config.toml
model = "image classifier"
arch = "swin"
activation = "relu"
bias = "all"
num_experts = 64
expert_mlp_ratio = 0.5
beta2 = 0.999
Rows from block 4 of a small image classifier, named by matrix and row number. Rows with one number within an expert belong to one neuron, the router's apart. Each number is 128 + 24 x the weight over its row's rms, rounded and kept within 0 to 255. All counts start at 0. Numbers have three digits each.
Before each expert's rows are labels from the 100 images, of 14976, where the router gives the expert most weight on average: "colour at peak" is the nearest of a few named colours to the mean colour under the peak. Only what is clearly more common there than usual is listed. The data: drawn small creatures on textured ground. In brackets: how many of the 100.
# router: router (model.blocks.4.mlp.router.weight, 64x128), inputs 64-127
# up: expert up (model.blocks.4.mlp.up, 64x64x128), inputs 64-127
# down: expert down (model.blocks.4.mlp.down, 64x128x64, transposed), outputs 64-127

# expert 1
colour at peak: grey (50)
router.1:137092170120142188109144123125123144172149125123144157122141140108108124136087150109103119126188106101102106144141120127115075152137112100122143101116174159117134112130136159108115129114136105
up.0:117133126157137123165110153139152120091065156149099113151130124143154087058162099154122124120144128123164136135134143137145127103128103186116104119154077157135122117130111109111114139113093081
down.0:121127108075108110120127121125114110126137153136088120095084112160165125108164138150151105155127116119155161119160156137118103145132109104088140136121120146124120168126163099114145085116108096
up.1:131102136099119094173143145103129064152152073137150140151159164092098112127139138110155118131061185144136115093125119174139118158146113112119111133144174106098119172157130142113122147124150136
down.1:112107120102148115123101144160163112120146110121144125123198141146157114124163112147099097139074143089123164121178129147150134128152091146119098133142172115094137129136164130137131177114106100
up.2:125078097126119095110121112121165155146156131124134149116132144129121117113150152130132109132085168125137122113132081177117150134164113125116076141151159156074134146127094141074135144097139169
down.2:118109099127158138109076151141182134125117131133162114139173124137140122081184106169093129125099139092132143125129162145159136076152133142081075103134119112098134115133134138139130149135108112
up.3:167110143096100155147156165094149086159134103152127145135133145104113105140131133096127113160136127125118096124142174111145097141096119164143153133120149132133087095152137142160128108154158101
down.3:118114089068130107139128152128135113140149110133108134136124166131156113125151114147137088193077176115110137112153119159119143121135106135111091144121157102123121182107162117121096141115153105
up.4:124107123130160134156121082161096141159152123135139144148151136101152116129109131118112107105152181141117139145114138140104113111118103173087139117081144104163142133129114102090107146125118123
down.4:112173093109141155127092155139159094163142116145122139183156123110113135098125097159074109151144110152105117109137157156111116061188130121087132153112128141126123113171114108104109147133151099

# expert 3
colour at peak: brown (75)
router.3:146117153082147192073157141112113114152164135109166163112114147117108170167084131098108134134147149132108103158125140101120098151116132104115146102091161100166126138103154163110134116105167174
up.0:139156090128143077125110143117107164143137109106147120133129124114099120147094081091134154095143156115115140134078150149144131142106116149158151132146147125115125167143140135156106102124158157
down.0:145125127164104104133142099135125162122106144143114108158154133166114105099126151119143090117122110127147101156131130123150115087147114177113112117156125166124167132147113134145091127136072141
up.1:107076125084109132103173178122116106120140134153089141107085129116141121151144125173134115165145130131140127128102139110127146129128154098125135163094082096141104145122171117131138142106157131
down.1:104137113125147124067088169174120128103169133174134144124099150101137111152155121187115122108133118110125162126131122123111179149139153120132097117126108135100154123127132139141102138125164135
up.2:104158115133116134125148099132153126141153147145091061112153118154159096069165144128119094166117116109150110120167122124132132114135132151111119127115116168139144125125123136144103133150101129
down.2:134172086099128146150161121148121112166170148118112113081154101145163122136090125132096123108125120122087108119127118145182100117153128126160119134120119134118082126143152120170153126151147092
up.3:113124105082122154117126106132169094145144141141102095091139133137163100096156129125137075139115152113176122114172118150130150110157121102084140129141110138093150123119146102129104167135135093
down.3:162132147105136116116154138173134120094137154121126127111120126161098105127136129131119108102140140116116075104171107159140088137151076139156128091127098151122135140128113179128164123102142142
up.4:091114109131078141126155121135153094108132138148120087101129129140166088123158112141134091149077163090191102100136113111169142134147155145106140129119110163136139105098127138141132138137129122
down.4:180143130142115112133156101157109105158100108126123100095107089165152133081141090139104141112140134123099124110165154141157103106117129122137130133140065132105081165118136144121150151150118107

# expert 13
colour at peak: grey (88)
router.13:141106147112153168088163127122107134169154131117136160115128152122090133156088167121105100134156115128104122173142124093117101172133112115119133098091165154150129116121134165113126111110148137
up.0:145124140104098151091166120111134120150166127127142154106117157115101152153078144100135132165140145150137097175162126084096091148114124106109169118088160128181124083127123155105150100130146172
down.0:118074146086155164089116169118156129122136139175108130122139158123148099118162119151114104147130142114119129132147127171137176147151134134129092144106104144118165144098170147087104182071144088
up.1:137105134114100161106160139119155120160149153076128170120157165124101168110130157099118093164160143133161081161145126102113070142137134136103115129112158154149117097128094154103114115122144127
down.1:158063153109138170127122174133159130130140110134100164139131132137149130110153090128115092139135125120105127143140124167115117145153145104103126149100092122134129161114169135071136137078145083
up.2:150116141100108163096174139111157111158155151100133176115140162113085162131120151097130099167166143144156079164144128088112079146117138118116128131091155141150116094128097162112121106139146125
down.2:147061151096143184130111181132158131125148108138102145138138118119161114095155098138126102144131141130112127138139124168126129147149136124095109156100102129125134152098169127066128148080155084
up.3:175124116091167140133149120119096160171104120125102158131106125143110123140111133105129098151139088127102136148148103123127123128139111105146116132114134145143155159166136115100171087096141121
down.3:123097172104144142115125177148134116134120144166098140120097116087141121112165094165124120142133100170116150132164145120109156133131142101141124159096094099119152143097156106091150144126124077
up.4:168143129096155144125152115118099154164099137125093152133108125144103107140107138108125095154151085132107132147153113111129112131134107106136111126106142155148147144158126105101167081094131133
down.4:120104168101138151111133176135127110140116150164097131113100116099139119112158088168128114151138110167116137144163135115099151132120137103141127162101089114113145148108154111092152142129142079

# expert 34
colour at peak: orange (42)
router.34:122134144158150132137105102134098097102131154081165141092148091139152162111102131146112137095108131129128168074165169118142077134110098110123141102162157098148098137123112121116151135123074113
up.0:107134148143166151121089132173093112115115169107116124137124084149169132092110091162099139087107146144115166143155129150140103122128096104100111099134128104155120166093155110101152131093095104
down.0:123135172128125141138172175086083098105115134157088118151122154087132092106131100125154140168115135160116125123142131105145126155107148146105131129095111108184110129117137179104099129114139113
up.1:126121055145112110146133161130164168142136109131127114136144154137118104142170122122178123153107139103133116126109136145134154116126140158122111171139110159129127131144114128195106160132159170
down.1:138122165171162142137101093130103160095107111117079113159112124163186148113126118158142126135123147175083168147142096134135109122168159141108143094090077110145144172103168134136117166116107135
up.2:133110151111128133165177102107144128115150132124131128129121153140081151150129136118159094186135124141124091114099120148128153169151135153124107157103126131093157124128130163118086120131157165
down.2:109125117141132125117133150147130153134121115169113122136135116169160108078151135138155102071116100123159156150101130116159140101131138151139102152187064151128127100126142144131133167107173121
up.3:125166095135116089147127119117130211133119110125136070097123122152144133154141131138143156126157122101121137128087131103106126113080127154129149134135117132096094129156119097202128095153120146
down.3:077153136118099147104139129117147115164116132144136118119123100126137141131155100112140129118162102109130126125135176106140104140117130159126167128146112146132129082151131110164143112165145086
up.4:171113125118104124172118132147147098171132115109116156157136106099139126113155107111111123115121139129156110122130168172163101130153113120159156126154152135094084137153122101104144104145106101
down.4:150122160090147180084152123117123109149156124108136159096119142110103151160104139149125116141176094146103131151123136108096118150116180082128138129081138114121147141111122156123152118150174133

# expert 59
colour at peak: brown (67)
router.59:131099145084160178076166145119102125159163137109144178107125143122122166169079142136105125136176141124103113143120152098112103168139143114095152097092179105161111120098140181115116136111165157
up.0:163119156145121117177158167085164092137120112094102118132133153125122145106185115093141132112136122109152135079151121137160110097162117165140115143133110126122123103123119114135138141179098097
down.0:117116169114110130157150091145138103145125133106125172120106137127099123136125087107147151097115149131176158165092133128092092105101144097175081109135086131146146135144164135110132102179153125
up.1:089120144100145154089132125135112087078142141164108103092111115147184138153128128154127125128083122149128146150168138096115150120142137111092121129101092100162132147121163125108150154114129133
down.1:154074103115154157135087096151102162167136105101110127128138095133159139108141134141122104085112132151123150172116093190134116096184104099132121121135121118109151167114142096077131154094126105
up.2:097154126125122099123080105176135121136081158123114085133145105134145135127189102133130156112142105128135134150150144143115112109118087139100126126138094141069109126156122078172140115148127114
down.2:138143098094135096128097086148124136134099115134124112156120086144145152134167109147130124098109102122142149127116144151133124119131142110134153098154107163083146137147119106149163110121083107
up.3:132151165144151144123142121141112114055097144182082097166099117140139109118107120160127128125084118158112156154156100092124159110132146121110108114105103096171159157124145120100120137098097119
down.3:142077114119169149098097117160111140145152119145122126130153102153147120121134141123102092083132113107151139164142097167138133111189097098141107112132122159103169134125149087092138169084104114
up.4:094145086111109093130087118148141163105096124098115094111123121146178121122184132147159130121110106150144135107150149113113120104142124129092117128123121148072127107136141085171148118156159122
down.4:134142144102176152082112112140118103144151127115135114111115097114146179130129113128135151111170108130105163177075123146130091162140162085122164076135134127089143148140129129147179116129167142

# expert 57
colour at peak: brown (65)
router.57:153103157094149174081175144123116116153159137106157174114127147125120174182069133121110127130155153122099116152121134099119111172134145100096152106100177113175121128097141179107127122109168152
up.0:165089126116135150140152184106119125122103092176095126158076129113149099134138084162132123163115088150094135133141129104114154113115143128168108146112104113130132156135156133114119126112135099
down.0:115142096126136130110178138126121121091104129156118093111115156166104097114142153122129093175116115117120108085152152091102159124118157122139088150117093162086163140166119116179125123160071135
up.1:123127142143080114145112123144194137144126083140127108131132121119130111127157165146143109124104100113142105120120087141120182120127132135171092166140122160087191111149143112163119182157126106
down.1:111145133144139113205173147113083156122116105106097132152132110125144094116095111109150140144101149156089124115126092099139115114112135148159148119111141113172105145166134125139109131145126133
up.2:120121110147095115151120109156135131122102154151131111108137095128133102115164137108170132109160099109170113113143170108125101124116111156145152141144070145099109143164119126144100111136092091
down.2:147091118087095125132131160132150096120126092187099132115109103129184117146176104135130137133106133128103146135102131116148182136112148167102142145077131085126110128139167151140139137125154136
up.3:106128102131131101127085130142126190155100164099116106124170122154142128072112112118115139094171162098139134147081129199152077102124111146087125126167126153133106163135110138125128137118131103
down.3:080128103169148131117111130158158137141100180145136097116137122137112083103143150138128134098179084127155136148101132105128124127130130135113075140147114198103187111145112103152115142132142095
up.4:161086139109139163093142149112121102153119128190079136115104121140141067129141128149120086149133087131108106130166157124141129129138147096134131151112101132129140139116150128107137127108129096
down.4:110155097115132160071145119137124138144100159159113104086105111159131109103131141164115115156170092126130143146172137115085139117120156122119143150098069158114181140134121109156134143136111135

# expert 8
colour at peak: purple (75)
router.8:154087101086100088117123100083089114125162077114153158092159155144137117138107157115114115128079152112134137124168134130145115162119093178142115114137160123168112116155157159109143116115153139
up.0:093170150120158128141097120149133156114141110122139081137107125129143126103120097150147146125140139119099149103088114125088159124129175140138121135114089138080151127104145130170143188141122145
down.0:152097131137125138167113127109103158174160129092131127170159105088149106101126132101116139134131127176136134136121134132139108123123053103108127095088169148150125140148134156100143111106147144
up.1:151114104118102089127146089091113139130146091111141148102133129150130114146108165106123122123071118126140114148164120116160111172109090155156121107142158155158125119169126143114160100103135130
down.1:133103093123120086134091099132124145116134097153135131128118112153147113173147146137099121091081110096125151125137141156138143150120090142154106112148157146125120174162160117138160102109132116
up.2:131127136150170129123127140145148146108107143142117143149127168140069119102129134129119100127166103125098130127145083141085155120150146104128084148132105141103181144110118124131102159140135116
down.2:111148172126153166118124112121088104128146173099136112119110098123150161136086129133150164106138126152126167145127146091111099142095132100092169104100112112210127137102150130110140129116124193
up.3:149108110089103117095139104100119127124162095138137145083116144156137112161105167123117100142085126119140122150170115112146128167124101155143112124111153137168148107159157162116152121107155132
down.3:116099109122120083119096094152142144108155115144133144121129095152145133178140140140088135094102111100142145132127127165124145134121080136143118112140147156126116134145153116135143108105137123
up.4:150105109100100111108144095099117131127161090130138145086129142151136104152103167117125109136079132124139117152173113110148124170120094155150111118121155142161143111161145153109153109100148131
down.4:126099092114111082127094099144136141121144100140136150119123098147149129173136145134085126093102104104145145133135141164127135141123082133141110111146156156129119148149152113131152106103133111

# expert 21
colour at peak: grey (50)
router.21:128105129116164167085160131113102144165155123133171151099111153145110153163096153123079129144166122092101111156132135108118123154130134127121108112097169120156129128112154161121140134101154168
up.0:113118158146078132159121120115161122120147131130124082133127133131155081114119117120123129130123162142158086155138113140151153115153131135088156094130119125168131081120138133099075152117116140
down.0:092141130116130172099106106135090104104120135124137117100119099107172113139116103180153143145124156173130145134123099111089125111112125110125156119099133087142118129116128133126163144117152155
up.1:143092095105114147106159142099148152147142088144138152112100147124117143170157159120166129165161115110115093152077147110117157142116160136175137164100136120114105117147139150163134110147163140
down.1:143090118102121163087125123104159140144143109105144143120141147117110150175106123118099114167139140140086084172113084129101121107129143095145125098111136079112096136099116142117136149126151151
up.2:144095100109107147104163132098148157148141095138141157112103148115114144166152159120163129165158114109113091153077144120115161142122162137173129168110135125106110116144138155167132111150161146
down.2:144084119098120171089124120103152141147146104109143138121138149122115150169103138122098122162141132136087087162106088134106116100130138098150122102105143072110105142094117144113134155122155141
up.3:143091100104107138103166135094154147152150090138141151114105154118108149167156154109158126165147129102116087148076141124122153146115155141175139163103142123103100112143134157162124115154164144
down.3:141081122089114175087126115107149139154155101114137132122132155119115147180111127116094117169139140127084079172116098125107117100131138103156122102106139078110102128104125140124131143129151142
up.4:147096101112109148097162133090149155152139092142146149108094149115108148164151162117165132162149119109112097150079147121119158144123158139180136163104138118109114121146140166170137106153161143
down.4:143090111086120167089127116109154137155147108116145137124146149115121145169114127114095124157139145130084082167112087138109123102131135096157120098110142078117096132098125137118136159128154135

# expert 9
colour at peak: grey (69)
router.9:137103156127154180090154118107117144169141133124135152114154135127111124144105159105103106128175093087123117146132130114106072175149111125112130109112159164133153120123134146121123118125133114
up.0:116101126101118143107101095121121130152142105057157105132172152119136151149116143130128121128111182120136099141135145176152077114185096140081138115139168105160105092132145129099133139115141183
down.0:115096137079139157087115149105153163139161082140122134141132169134136093134141153138110112144109144090099114157148134124149153121135146126160097169137089119143108147150164167087124171144166116
up.1:137130115137121145097151120107141187153115192096128142116153138120105126097123152088144117147178116120151113167120136118081066141127162155106143137108106166145140096135062142120101092136138155
down.1:122090102059150104125101167146141116133150121138103125144134143127162117129162075150094115130108157107100150150143131181136125115138123136120109103116107097117113172108179129110111152105157082
up.2:113156127137114148081141093120145177161123181088134129110163148121109132115108144102152127151185119114160103151128144117100059140137145147079154131121126169150137100132075136129103107159119179
down.2:122099117068142110122102171124148125136138106158106113143131155147157117131162085158100115136101144091088132126130124170144141109132131152133101120112106092097124173101186135132098158119138084
up.3:098142129129118156063129076125132154155141179080141131103172132135123148133104158114135112126168125112162116156152137123107075148157126124062140128113144170152147105130100137120108130135117174
down.3:121079121054142125115114175090149121143138093188123117164124163123157106143172104141114108129113134109087133120126138164148152135120135128155092142128098107107132165115197136128110160121156091
up.4:108147118124128158068133097125140179158133184087142113106162154134113138107104133116146118144190125103158112161112127134091065127143157145081151139111128170126142110123081140130100125136147196
down.4:131099111070146124112112164130149130129130096153122113155133140133159119136156099159102119121100156108077134138135122171153141114138132141139097118120096074090128179098178139122104168118129095

# expert 32
colour at peak: brown (60)
router.32:134116158085144179082171125117101130145166125114146174116140147111112151166088147115113115138159136118092110157113124104124101162141142104106130105099158112156122121111147189108129124102169171
up.0:082108115107160124099109127160103169101108172109101147132126111146162126116146101145106101110135138147123158162121105156120126102163119119097090118115141133125125168111151137092144139071156114
down.0:090155111156161126105098114170135134140139133109163133097157125172097122150120124123100134088163125105121143153124096103095162119128123146146111127136175120094172124130113122177128154118124131
up.1:088109120114159126095108129153104169101108171106099142129126107147151124116152104140105099107143133149126164165130100146125128106160122111090085126113140138127128168115152141083147135074151111
down.1:094156115150152118107103124174136132129133128110158133098150122174093139157133128126093141091160115100121151158116098107104156114134118134141105127131166124089175130125108124177118153123121141
up.2:098104120104150158093123130143110176124121164124096132135114113157161108111150106134115103122152145122120149167139104136136129122163125130086094120098131146138130153106158144080138132080163104
down.2:084153115147152139094111125174134127140140133130156114094155121170106121157125127128105125101165121102125143158134103116105157116111113141130096121135166127094178124129113130177112166118128144
up.3:088115104123177161101103095164119172136135141130119123123131119140166120121108116139111112091169126115133173182154096144123130095165110135104125118118111154135146163126145142105143144084153136
down.3:094145157162151142089119109156143149132124149166150107126153132159083113126126144130111141106179100096125115149161109112103137100141142134124102121145134163089186114136102138171114161150113149
up.4:131140137112087119110121123104102102142148125137110108144160107152145114164136160130160110111143119088123096121105090126145138134121145130174134123146068120123132073115157147133148154081084140
down.4:138135159081093069133122086105150099111148118154120143161158147160133158169122121122125103169116131088174084125123151153131102149091106166131132119127109115122099111144147124178104141160133149

# expert 36
colour at peak: brown (79)
router.36:134089143082153173089167146097107110158154122102155184115146142120115153173086130109105116133157154119096121146119141110133096169134121098093140098111175098170110116107139166109123124122163156
up.0:134126156171111150167109133167150182116124127128155083139120097133090093082128116123135127139136109120117140128116078142099140094105147115152112133104133180111158129114138104168131145116105116
down.0:136156119125145162190148137123126081120104114119155115175129138100120124128156129130172153138120132120152106081152130131122157167125170201146145089138136140153175118160095111139107105141150133
up.1:093101120127140099133127136140139161112133092133122127120136130119133095116168125161145120124081153125124145079113113173115145135156131131156089143170149138043154188135146145145114152119143096
down.1:132116141120107102172126109138129094103117091091176151124140126131138166111118130128131130113105164123142119048136156164100077130135109100112139108172145126123067137143098147133163082159114122
up.2:093126102125089072119102109149127145121122138111118157122167128136160134130151099129175142092092161144160138126098138188103119084125100125102130130161121119090101166133119108119127109128136140
down.2:091153126170128101166125078198144167115156087112183128114125126163113166106120140127121128095083158128125135085136103145130094124131083132107142103162139152125145142139130134180141103140120145
up.3:138119183140122165112171176071127080109121138166136109133114120131120114109137122108131122178122122120114126110140148073141138150092154136116127148084104127174143112119095163117122153123129128
down.3:176080122128115152124108168155120107164123093150130171121107101100146122115157127118073134114130103129098148100166123137094139144143144082163114104137121142099138138139126146114146105166130076
up.4:146153142194097109172111093158137155090090174131121139167128119155100111109121117103148129130132110150159097123116120101113139112140154149121130122144115146156132092140094128122117128142103167
down.4:096125125127133134113117132181172169144166172111134130103169129157133127089110126152111134123116135117157132149159062137116153124133139130102132102112133125137195102106173106129132123127123136

# expert 43
colour at peak: brown (59)
router.43:135104146105129165100148109131124147169181113132158169141149164137103138172106128112092118143166134091121115171141134119108085173135104129113137097108157138144116118128142164117117103107162134
up.0:131148130115087140115166104113173142139138137137116147121156163143100104112108153102148099168143145121158088149160150092112099155132117161101145124107155151162130086146100154143103104158129165
down.0:134104107080138114141130136117100143137135131125081135125101137128156091104137128143141086165100153153116148148158102151139138127139112109104116132103128122152120195113174124103116132083155109
up.1:121147125111087135111165107116175138138138141133123143120164164137095110112112157103146103168135152121163085146164143092114094153133114158098138120116155158156136079142105149140104108149135162
down.1:136102101085146114135134128115090136136129134125083136121102133125156091102130130143144097163107143156120156155156102147134129130138109109103118132095127138153117188120170123093121126082149110
up.2:130143125101092135101162108105171127153149134131127151118171176128097114128101151099151098167141147116158088154155146094114085151126119161100147121114158151162118090141107163141102109146152166
down.2:141093123089164149135127145117102137145138133121088138134113135116158091092130123161142095155116142154107161134150095154140135129150117093107110134095137126146135174104177119096119142080153107
up.3:088131111189129132135138159144155163123098159152124079137147142147134099067142116147134113151149146103132112144127097132094140094158154166097088121136091151132145109091128144114063166105118130
down.3:159102125125132165144144112096097157148121111134107132128089086117167121145099127096162185119153110161116145174095123101116115136085131126148180126093107143171120131152140111104172082102163131
up.4:083164127184148127135110118180134148107082168125134081120128120159125141114143089151124147112160096124130148137115122103104148072119168130118129133144078153093165105112110104161127128157093132
down.4:148118142155108143155151115129088120103140137105110137147125099105146143106083149111165153153133123176152132150135130089132111144104111111106163105103126142176112129153098116085152076110087149

# expert 35
colour at peak: brown (86)
router.35:143124104118136148114137148115118155149138120097121156128093105153136159168095105131132141126136120139094114174102136114163107123124107119126136093133161089130100134144148137155172082128140123
up.0:084150104109132094123064094170113136137146137097102101113112107110157162143145107173140132097097144145133158142118119148126127103134096107114143116137139123084127159129156089169155126130129119
down.0:124134102162106075151118085160141139106111111091149135126168124159132135115115133094115161115115140096170112116146143140121070138127088153131140095180154159121097119164077127159134084162104134
up.1:140138096118116117130122088153145159146120140101102166120111083139113158149134106123121122136156100140126108170122130135141132143125101115145136126154148147098105141159130080163165094134132125
down.1:105161119172155102131109107175130135084095140145124112127150140184111106094119103132113131109145135113140131143158139145096119099130119151147117119165122172091144182136096127177125132166090154
up.2:135077123119129116115146144120161086107136133154120162126131160120129097098156180146128097161072145139161082094183118144106148127150153143149090170132115146135140112097139125078101158120130112
down.2:111170141088123145121085159098152094101136164118153092119169112130136183147154118127136161131119164129157130125128173137129108130123154126072160095100116119131114105110128151134126137186144152
up.3:096117091093137082123073115177121149142146117092097131111110113134150150144148104172118124106110152139115149143112119182121150105142103116137133122139150119077131172120145092170158129122145122
down.3:130135106153120075147110081164133144093125106086150150125168138147128146111116146100112145110111150113159120129160139151103067138119088136117137086176167152119093129153081141155148092154105143
up.4:091109120110126140111130139137158126094128167154112106096153170135157099095158132144120113156143154117134087153143113155116153102159147137089105169104102130113152126080097133105107181118118122
down.4:166105137094147131107125122130100120146148107147156156140113150185124132155139133118101118119180127134111129094157145143171128173156116119126162138154125117131104185121148164118151156133161166

# expert 40
colour at peak: brown (62)
router.40:155115158098149185079161155113113112154163135102154176125131156117114157170083140135112129135152144136102113144122127101124096163130134102107151104090178112160113122101144184098125126097152154
up.0:117122146109163155089118142136093096098134177107112153134102121131147148102103099161102125110124135164108162142160126119118107135122128104090120105084118103169113156094146146087149128098127133
down.0:132112119140126125139120162140151159151104095155144146131121130105116112145159107127114136123155099117096118131092114156087176127102152148172112160130124125080151145137131136165124144163155095
up.1:102163157180126115118123147171090111157126104142153090092129119132083108091172148129158114131117097120154101095131165126135126121127136164135120114150087134134130132124143069139132147155062144
down.1:147114098094088162128144156131092150126127116127119126148105148143109118078128124074129110157128152144141123115106128138131130081179132126161081160114110129139145093131137116067165144157109158
up.2:104134123124114107123157163149127105084113182140111119135142169114132123089136094132147124177112185150160094100157157096109115095128136160065115134108109137131095098140130132123101128152129114
down.2:123086101090097115109128166104148092118152106163125130127110169102144100110178143154136101151080149119116104114117135173134140158139106171136103116123162130126114117127172180131105159093189085
up.3:127178113123093117102158118136138100109136187116127127122160152116112139105115117124167124178127136155160081127162153078105107120119162141057151130110109145159096071129106126133090109144123165
down.3:108064094099109123110123140125162139134147113133101153116130158110180119113164156165127108142089144157131121125103086166113146157162134121089099136089140089119123097111133153102103154106178148
up.4:131176114113087100109156112130127103124139159112136134102167152107122147124106134116154130168132136160168076121157157087093094141103137145072170134103122139151102076136092126136096107169122158
down.4:118074070108100131122125134151163140149130094126124154106146161112154125084173157163133106145091167148119113113105091160098121139185132116095097142104142106119107117098133151114136159122175129

# expert 53
colour at peak: green (100)
router.53:118164155150140122141129157134155128127114122156137098173124135082120146139151110136148161132161105127110120101065162109106151124101156140137134146123110118072120121103124144170095152163164136
up.0:101167157152149133140125155147155132138090144151139091145120123093111157119155098152130165128170108112114131101080165112099130108096165148119149149140101115086132124106112111173103146165119128
down.0:115172106132140148114136134122159144145117115114120135076139117151125125103130134150110106108158148098108134107160109155129168139136166139159145151133113119084162140119127136172099157156113104
up.1:098164153154154127142129160148153136136098146152138091151120128095110156123158097155133163125170109111111130102078164112100137107102163146120148152141104110086129123106114110168102147161124130
down.1:121169106130140151106134130126151141144118119106119135072138114153124123099129134156113110108157140100108129111168108162121165133131172134154142147132111115081155146115124131168106168151110100
up.2:155100143106144136102131098123136079153157126146112111105126127121130122116103141125126133152115113125085098176135116155117117217100093130093144130119133135142148175157126162079131148105175147
down.2:131110140130073097147123154102096130156114129093127125118126156125128057151124140111160139140108136130127108127138123138150143164105139119125091130158123114153131159129105153150112177129174133
up.3:150113129063111129138128109109113062108153068109142142126162151135139106146133153106131065139117143148136140110179123135156113174147115096145113113145148115147114145150182151109144136117135117
down.3:120121080133085077121096119166150131084171136167132132104117205141150133136140151115110116150103120085168130127176135176123180102129132173133091159144141093118109126140123122134112132100098143
up.4:091160142161153127136109154157143105115091163153154093122107130111110161110164101166108175111161084091136149109083154125108137100101150146118121155144096113091136145115107114166117150159099122
down.4:121162095143119138127115087145158153159132116073152135071158077153139144097137148128119118108159135092139119123151118156108117124138115126144156130153134143082134119140106102164163130160102116

# expert 39
colour at peak: grey (52)
router.39:113166145131123142121125108123104164108095154114102110119100097091141121117130143148187129161142097177134148133126119090094130087093156108118153157095091142119165128132128114164139122142126125
up.0:113163148114134156117123093147102152157099153117102094107096097112159140137131111156141143116157097149133156162143142099113098113103104106106162119107098153114138136144149095163160101142108112
down.0:130154097108130092124102070159132141151132119112148129117130110148140134130138119141093118118139120114141158110138165154115088134133093118139140092163146146088104150153124129162172091150124113
up.1:111112124163095102129145129146164112108148132125162123144158158120096159147114136107130132141124151098151089092094118140157133151152159137152111140165153118087121070134091145143090164157127172
down.1:127144096072124151104130097128099143136132163120131126107155123175135127126110154135099125140151112095150137138207131137146098136133097109066139083105144169152114118130139146115145119115139137
up.2:128145182105108146127173137095134073129129140152114122125107152085086124124109147121150109186116120155145090096181154095122114139102130130111134149097126128149148099137121135133130117155118142
down.2:127115098128137090162125163120137160152086132132112145153148150142139115092147083112125127164108169116124134140133114157121109101133112173103096108147117113129096154129129146107099135110158114
up.3:114161150108135155115120093151102147157100152118102096106099098117164139140134110158141141114155099149136157162144143103109099113105103102108162122105100152117140138144150095162160104142110112
down.3:132155093111128086125108077158131145153131115116147131116131109151146139132136116136091115119147118113138156113138167151116087134135095115149139092167147144084111150158117125159165087150133113
up.4:114164152109140158115123095159102150154100159115101099107096099116155141140127108157143137113159102152134157166144141095110097106103108102107162123100095154116144141137148098158157100139109118
down.4:137162094104131093120107076161127137157130116118151128113125106153136139138137114131090119116146114114144153119140164148109090132132096118144143087167145141094107152156120124161164087150121116